python train.py --model="segmentation model" --dataset="flat shapes of many kinds, plain or patterned, on busy backdrops" --train_examples=97500 --image_size=64 --crop_scale_min=1 --horizontal_flip=false --translate=0.06 --num_classes=21 --encoder_arch="vgg" --encoder_norm="groupnorm" --encoder_activation="relu" --encoder_weight_standardization=false --encoder_depths=[4, 7, 7] --encoder_kernel_size=3 --encoder_stem="single" --encoder_widths=[80, 128, 240] --encoder_downsampling="stride" --decoder_norm="groupnorm" --decoder_activation="gelu" --decoder_weight_standardization=true --decoder_widths=[32, 64, 128, 128] --decoder_blocks_per_level=2 --decoder_block="basic" --decoder_attention=false --decoder_upsampling="pixel_shuffle" --init="kaiming_normal" --residual_init="none" --optimizer="normuon" --muon_scale="original" --lr=0.014 --momentum=0.9 --nesterov=true --orthogonalizer="polar_express" --adamw_lr_other_params=0.001 --grad_clip=3.0 --steps=8000 --batch_size=128 --epochs=10.5 --lr_schedule="wsd" --decay_fraction=0.2 --final_lr_fraction=0.1 --warmup_steps=800 --weight_decay=0.09 --adamw_weight_decay_other_params=0.05
Rows from block 3 of the decoder, named by matrix and row number. Rows with one number belong to one channel. Each number is 500 + 50 x the weight over its row's rms, rounded and kept within 0 to 999. All counts start at 0. Numbers have three digits each. After the name is the row's rms in percent of the matrix's.
# convs0: first 3x3 conv (decoder.decb.0.1.convs.0.weight, 128x128x3x3, standardized in use), inputs 77-83, a 3x3 kernel for each
# convs1: second 3x3 conv (decoder.decb.0.1.convs.1.weight, 128x128x3x3, standardized in use, transposed), outputs 77-83, a 3x3 kernel for each
convs0.75 097:464435486454396452720598471491531506554555521633533536508515525476486571468537533533522480514507462507492490549557491560537493602564476524519436508507461544497481538528516489479499517450442
convs0.76 098:513491466552535489612507479456477492472514478445541525498442459434468503525552496489509533609522504494553438494485519511523505542552497501480552541466513562500518533407354522531409543559497
convs0.77 098:513526530444461593463443563488502472473481534450462511563476562506472556495444561531544510539498524529560515480488531413535558456485556485529579429530514510537561479466532397392511424378518
convs0.78 104:430393463531499443633563556560437374472475448493473465469429473495510430582567438452463497489497515559539530507435572522449495495463471544517509540520537509500452563480562572472393521545434
convs0.79 099:431379373695533423624533464522622522587476473502589489435478461455545555365445560565469497497523482516509550488475422528474428522497484521519401507480515504511570421490559488512601528479526
convs0.80 099:534437436541536464524426403505470502599529459604464453405469541411524562460567560535548517479523537458491483555482426497470423487476471497510466521574508526571540503520522433489461445477436
convs0.81 100:403506540413498525473413462589530526485566579491520498471516496486555508423531524489502471535514471444501473466526503603482494535441480511503474483451468456427493591554555586415443595521503
convs0.82 100:551466516545510483420410476512516510444478496554563433581489451503533467474527491491476498491511550543535500518449405497484454439468431481476452488510510467491523563536520473527497476483448
convs0.83 101:481462544538495519493510511437515538478564513300412475546502483501480482450431519503480513508503470502508493448537627401542583449630630544494470531541499588524503550422426442424380438499485
convs0.84 101:449479519399454535521467514618489514578446515465445485561493517482425486435475534559550484569567525560565587497507548501483535489481505494518565473491587500495547560489545546582564510497570
convs0.85 097:503583534492483460466418469463575538464415453466453430488453486525504479469459461483493521513521457475462501475470556471461589513496491492430482509536545548583552420356498453387375495458459
convs0.86 098:522514524453497507479448537468460461447448462535497495544521496521517461562533480512503492486517530459426513455536558555477515565538514583521500593525520494542568644571438632474358610463362
convs0.87 099:518513553529437394483511450482409420490448442532500533509568438502554488418523465442421517555457521508481490488544512453479501488496504495497441486463471491501552534582585426423526409395527
convs0.88 098:614523499574596500501499518480512462418452435517530451559484537518528501477485483531516487505501556490530504550602459515512470451525503553519594518518566475511586479571472413579499410525574
convs0.89 101:593577570575534498576485478510538489522389478569451500510495502559658471541528420511522473554497483525481466572464447485440494521454476508504567558586569632559466496485468412432490462415455
convs0.90 101:467466458528584560495557575471503505528532507514367425526484524447478531509532498450467512480519545488482524475492527472464469501483510544564491485543552509573530470467511448522476531478454
convs0.91 100:490488556458405495526546476541568464560522501537531531523456492543490448504478376555431475545452461518503510452449563465490655515393526510435466522492493553508543420513540513480497493478506
convs0.92 101:488560475390469401393349388365438499412505590564512552516479492530462421399392433431484511464508508539571538416484435507507542530476568538565510497510504511501499541556528500475446549551512
convs0.93 099:476454456499430469547497425504508527484491447514513467472467496499472519523523510459411437515503533515526576577537583556479633448466593485520556497552554487531514394367473443373445487473442
convs0.94 098:537519448540603469629569545345504518527469518421440509486458568472463527533407460548516464531496431497506428542540446525574423479461567546538496552566530532516544479459520476491449481543504
convs0.95 101:434477550411510488501520419532517426438383436601535466466546587469520560461479494515496516480525560420429470498570545482538539547558454429428443568469485585486533598516463524443455545564608
convs0.96 100:501491398564537415544486457451551509520501503469496448468458466532433451506441440586552532545520520486479488565561530466469541528506532536498493509463469547484536429424530467502545513524439
convs0.97 103:529480473518445463496466447422432516575517622526473502505512542558487486593525446516479435487554518447516506496469383511578430521575438468516533482516453526564470502464401558467477578547489
convs0.98 101:466532523496489493546474425468594528495444416456448448476563534429447555642537492496500446464496457538530497499492475484427473502390481577536525522492517535503524494471498474499563599516527
convs0.99 098:461499524487540554559579512395448502440556613515451506500529485490462498422464533503523489592600515508541458506478530545579587592531565545542493495495523543544524543432428489418493579500499
convs0.100 102:541621485525610520548607456419436428475558536418489576536552552411504583467546599579583544546602475578501458478453501437453479456450541523539527460476521472422481547529573534474489411438451
convs0.101 101:494460529471483516411421486479491478394397425437527514476458488549507460522439512465535591521570547530562512519552588581553535450440523506538532529569507534528563464535510566493578616569491
convs0.102 099:449479491502439539513491553461439483411508452403445446495456448442449470394441476503516469476481500450482538455493530523561487598555484529564497516513461532521484648622506544529526643570545
convs0.103 101:474468479450408478496488484493525519459510503525524474419410469488511528433452465413543491461604473444467511445454531439396537476436473541592544531568500481535483491441477433486488369458463
convs0.104 103:440399384507546482476526504517522520508600543303330415562518491381453490522451477545481444496514523447495525492443496525435480510445496557500517487490495505448527457466555375492537432542567
convs0.105 102:415509499452464476452487546396441535484509538544514491556542534531542485440421396442442480479493502475499512484427511467598576463519488451483523503527508532536487488512547460434513422416504
convs0.106 099:547480443535545469577509523482447502520684608538556487463504484514479412523473539505445492516548421484490438477509496460453483517495526496522470528495480556572530385385393488408396509541437
convs0.107 099:573493502494499519582528449501473519387439469429437462578484459595501400482529341509556528519471514466470515535545514578513502536465427506506534550534531539563570484454415461502500471462521
convs0.108 101:533608518472462480559436420496456400542441426458513552474497518549620499487476493517432455511531491507452548687614441529407441502466378463473496496459496535520494500520583590467567549520639
convs0.109 100:457490487446476500422491530555513529571542623520518593506492421474516472406538503519477541558470549522526427527457466536417421504489477483491472465582539578529454443481577489467506545415514
convs0.110 099:508503485528518494465533471457569495461433454426433507498432484519464452527504409485464501483474460564544454568416467594376394524610503483505433494514467529508490585520533651533478451497455
convs0.111 098:452500511473513513523567483450515588549533506529469499516481497455471503424518581497494480454505522447495465446447493474508522586507461592585576532522547490541533373363369374392380503500526
convs0.112 102:507497472415463498460400501461421400524489551549544530473458473510587496534509511489582530521488494565476482474528503403484513499570598482529477518496449467516448532524513554535535493495522
convs0.113 099:402411428349346451355407383387595623584586520535416429547473472506494528509494600432484522460494482498473464462457516520495487468449501514489477473497496477461507379413464491498537565524518
convs0.114 104:427484403523512483448457539413422445584679528566480490488512527516565468544520329446480512478524589445472589396421439444456490467490470524531467514519491497536517554585520508440544475476470
convs0.115 104:433456498478436446587471425511504687514473531480466455492536510409459513532536562453504513548551490567628512481489436607567408623559400490524554485466530530484563564482537546472508534464501
convs0.116 102:581422497550446549583617581409531532577583468611504452558522519442436539474493524545546524513557569469512505451492548476522477527489499531509475532496495531512474455436479397456469476548575
convs0.117 103:485467507495437467462486497442507535457440492474446485459462467477410439452432433576525461487518510475481466426618588399568529464500472524546518555503460534462461447567577415423506480464499
convs0.118 099:460513527473520551472506620527519560465627565327383379558561492581560449490459482464464425514587473409467560533486471481448576508506484401511527509447522512499463491501433422566481411470510
convs1.75 102:509458530450471519502500478495530569473506518544518521535499372537513475471461505484480460518482485487488506447417467505492472517479486619571479589563458495499543516582515568568517572583550
convs1.76 099:419406471570502495561566556504508571460520567493557580431511576477520515486500510425454472451402482475436504477502467488515455473520539434389409474445437490485492442367422442394455474439436
convs1.77 111:496531531459503627491459598472437473460476488519453539556487504471488612466483479399544539423503523489399489542490546554496482462420514460556427498505466553607524421400453457444499420483539
convs1.78 092:507534524569617553575578481498535568449460485495534519610568492603578492445452477499522552469541524518498531462479576478488550479496503515529438567575424509569461501477485565557490553594535
convs1.79 104:491553511484483455548546490507481562453548618391403468472521563513503513510531519521460574514398456519519436500426502525511495464504549524456474474574523485517510531460548535548451475530489
convs1.80 086:489485471524496479603579487517559543499539494565540531528522519542533489505498518377467495363479492420512517426537575468518562562597565586530531553512500523467416632597540594549498622593474
convs1.81 130:603586534469528465426421410527529527449480508409416419497447489488467513461483491641575528613538466556486457557480488543467443605565516477460474477489490492469458478465482515501464533514488
convs1.82 088:471529520454517495495384431421440525528497558509412429463518507452547505490515488495626581428580561404486596419438530475428521519482510433497585462521511548501480466435468438480495430589493
convs1.83 101:461512460446480466598568419477541490545559484465448468429474503505482446574500475483482500420507592483472514421392489501438384504490444436412432449484453537551469570526501557540517553497506
convs1.84 111:423436553443425526454449512533526535520522529539518493488476533497473483464511535426451475395442446435468433463480546469485520511516514515569519498582599446522594407428396409491440561554440
convs1.85 091:567523582525558560572490478562543503522520497472458456507463476471518555502483518417432544425463540451473474442488466420449483478460414436363436449476483459440447513487556471524526482501524
convs1.86 095:544580539484514531525408510454457588435477562464506594525605497545522467441444464528511513517535509478481552539478476497422454433470422492444473485461472581569503441473465482550432497490385
convs1.87 090:474560526495481495484375515541443515485463484519490466444561487568450408509459440503426505509440506547484474500580533468507475438368431455427426376468470592665590559535517580503525550493507
convs1.88 087:484420407455413408474432405477472478427488577514546607555481441593446387540465467562502424527530447459461439565478510533498507482428433538453485482506493423401493477557475478484460551544495
convs1.89 082:446491541479429526489446517423462521542574422477431486440437483443480463520505466467419528485477479504470503478410429508495502425467548458418473465519540567496497457498572446472480488498482
convs1.90 092:478524549450493530567525542468502523567564521578563545496444567511532509462534464506478544503519533515553522511499500482519494431474521500388463499495547515475482466365464519416441546475480
convs1.91 102:498452405438397471465460487418427517456490481473439481483613449466595419522534386560546439575587488514564560494472480471511421350400405492496477436563483482518496553515496493519516477490496
convs1.92 103:605590531601543498511495550497433449514472455494530476566604650542579571537500479593633580531540508509560520503532517479543565446520587478498493507493481498522548467418396413417449390428490
convs1.93 097:538518455518474426515485474491534518484404484424475539507550443418553596504526546545561602473502573400410463500502475461413467476523515532500563488499495548518488540528475511548467527519561
convs1.94 095:435445411441460456582568577488541575503600525542590499502483465509464507514556597504550508535509421354443432515468490483479542485455488547539496598501474620539585525582538556506482607558478
convs1.95 114:459513528443598567418542539556524455492469456518498494471445496485462444416405461545574593562557517516528486458484523429513541460529529525486431609581541510548550521535476498516447510548488
convs1.96 100:626568463581535472550523476473437420582462447652519543469480397473441422453390407458421411465481462521528458544516552521467531505457578527435471518507522527479556515585633549588574544437457
convs1.97 097:582492452540484554549498601469477489535505474457492466520604596424496527500474404455507468485565595441528555551479486456480541431423494453502520467490499589550530498504499501506523527501512
convs1.98 121:515528538514468455576505420439458485551549494499527485583500502505505517513479536581537510619490520591511504513522558553520572598547600545541533478506531536534524525497433528528457497478439
convs1.99 100:534483503534509535541553474417431592363450542488507559518596627492546465469499472452477543421346517434486522459435492442527511445450417486438503496490486492508419496510557478472480472558468
convs1.100 093:491443509535449500619600547485534530477552532583550563477489467500456458466504535474477549524455555492492548433518494447554491396462449483481489503582549402420432594588563533461486578576535
convs1.101 112:546544503555455528547385556457429490438534454439465403476494532419527513490427500398392427375501514454524447510504522516462437488463501515465474464414476463456458525544499523562572496392536
convs1.102 101:484589479484538497460468586579546591521461553485479526471527605463508566512503525449531521491540536477503510488488528465483495509555488540504564528521529496477442414328319527470469558509553
convs1.103 088:520482396559619432575580388489523546581569557506533506502481525479538520519635510466522557496517560416499500536562551452487492434513464371479432390548428463580526539472531519485498496459477
convs1.104 110:423503529485514476565554441515520563391487519365455494546580592533444476445554473533575537522443473553517450534561546492542534490476461498492484516460475473544513406513526539448480526491470
convs1.105 099:653665574547522535478413432497460435456515501478524498407463519448425422475456428484424462584542509612572529431471491517560523546538549542487438500473482517526468513495516541538534421440501
convs1.106 096:545562497573543469554529442423469491356364448438525519526434474507561480528568572503561561570536516533471515528502506537550546554528503512471452616624565526525523586501486532469394543515457
convs1.107 104:521517491577547531544469387485525517521609518435494470515456446569558443533575519596550558566570512436539540466551498459529498486436495443543498480586558490556589504490544530407471587400440
convs1.108 115:555535529428535555508485478485481455512515453583518439493453504554466556485501565504460495478459498498499509544517493561539511504460447546524529465510489437426469509485444490450474425495518
convs1.109 107:531445573524478594466523531431507557482515477549493481479542449520486505551527484472445512447496535393485454535489418539559489509529544431432559520512485425457540478467526506532603484534571
convs1.110 101:495536547456391488526502520512479447450526576502593553493502487519573536500448519538484470368532581450500527445452545511556518542505463486505592504524425451452489515452429479442358514516452
convs1.111 094:368421430495563524536506528516482479494498519446509495460590468521527594463541517412526569487591567561575513497522555517544460499535497346349410406439422526502503495519494432543516472436544
convs1.112 097:446512483432381444529553522605529534537503507484534523531511485469514467592519494551529488504548467534461544502485459432480551424389544546551488515499521526520570519519492446478541451452488
convs1.113 120:561540532611596505525498432582539518441413488306326434490489500546489451518633557519488562516526483415444419486545537499547524501502481466518551427551577484525515541489512534488505526452488
convs1.114 108:487601580407446467510432465541467498494399546550526600534539511409453498447452512401468480426487553474538539454513483451433513508472515470421431541520594476461528584541535650553502584603524
convs1.115 099:418496501462493525460505580515494490527508470510494451481503494504517525489510533469507505403436485421402458450506503458536479451517475489553567587596543558506437483517511473488521494461518
convs1.116 095:547497592558512497492459434546513453554510493426455497421518538475510469466542417524467472501534542455562552484451558472463494475491527576470474537520453592544555416444534416489547370452541
convs1.117 099:538407371544513414556549529477443552541527595601596578602578556526451529423458523476532541464457476488459465514551624426482622393419544548489404517506517490488511494532483515442539585570511
convs1.118 109:425539541460496419422422460545490491456464505422481519563522487453408515495431386473562523558492401615482464509516505520553561497511605501526540546404471534579537499535527553554563583501553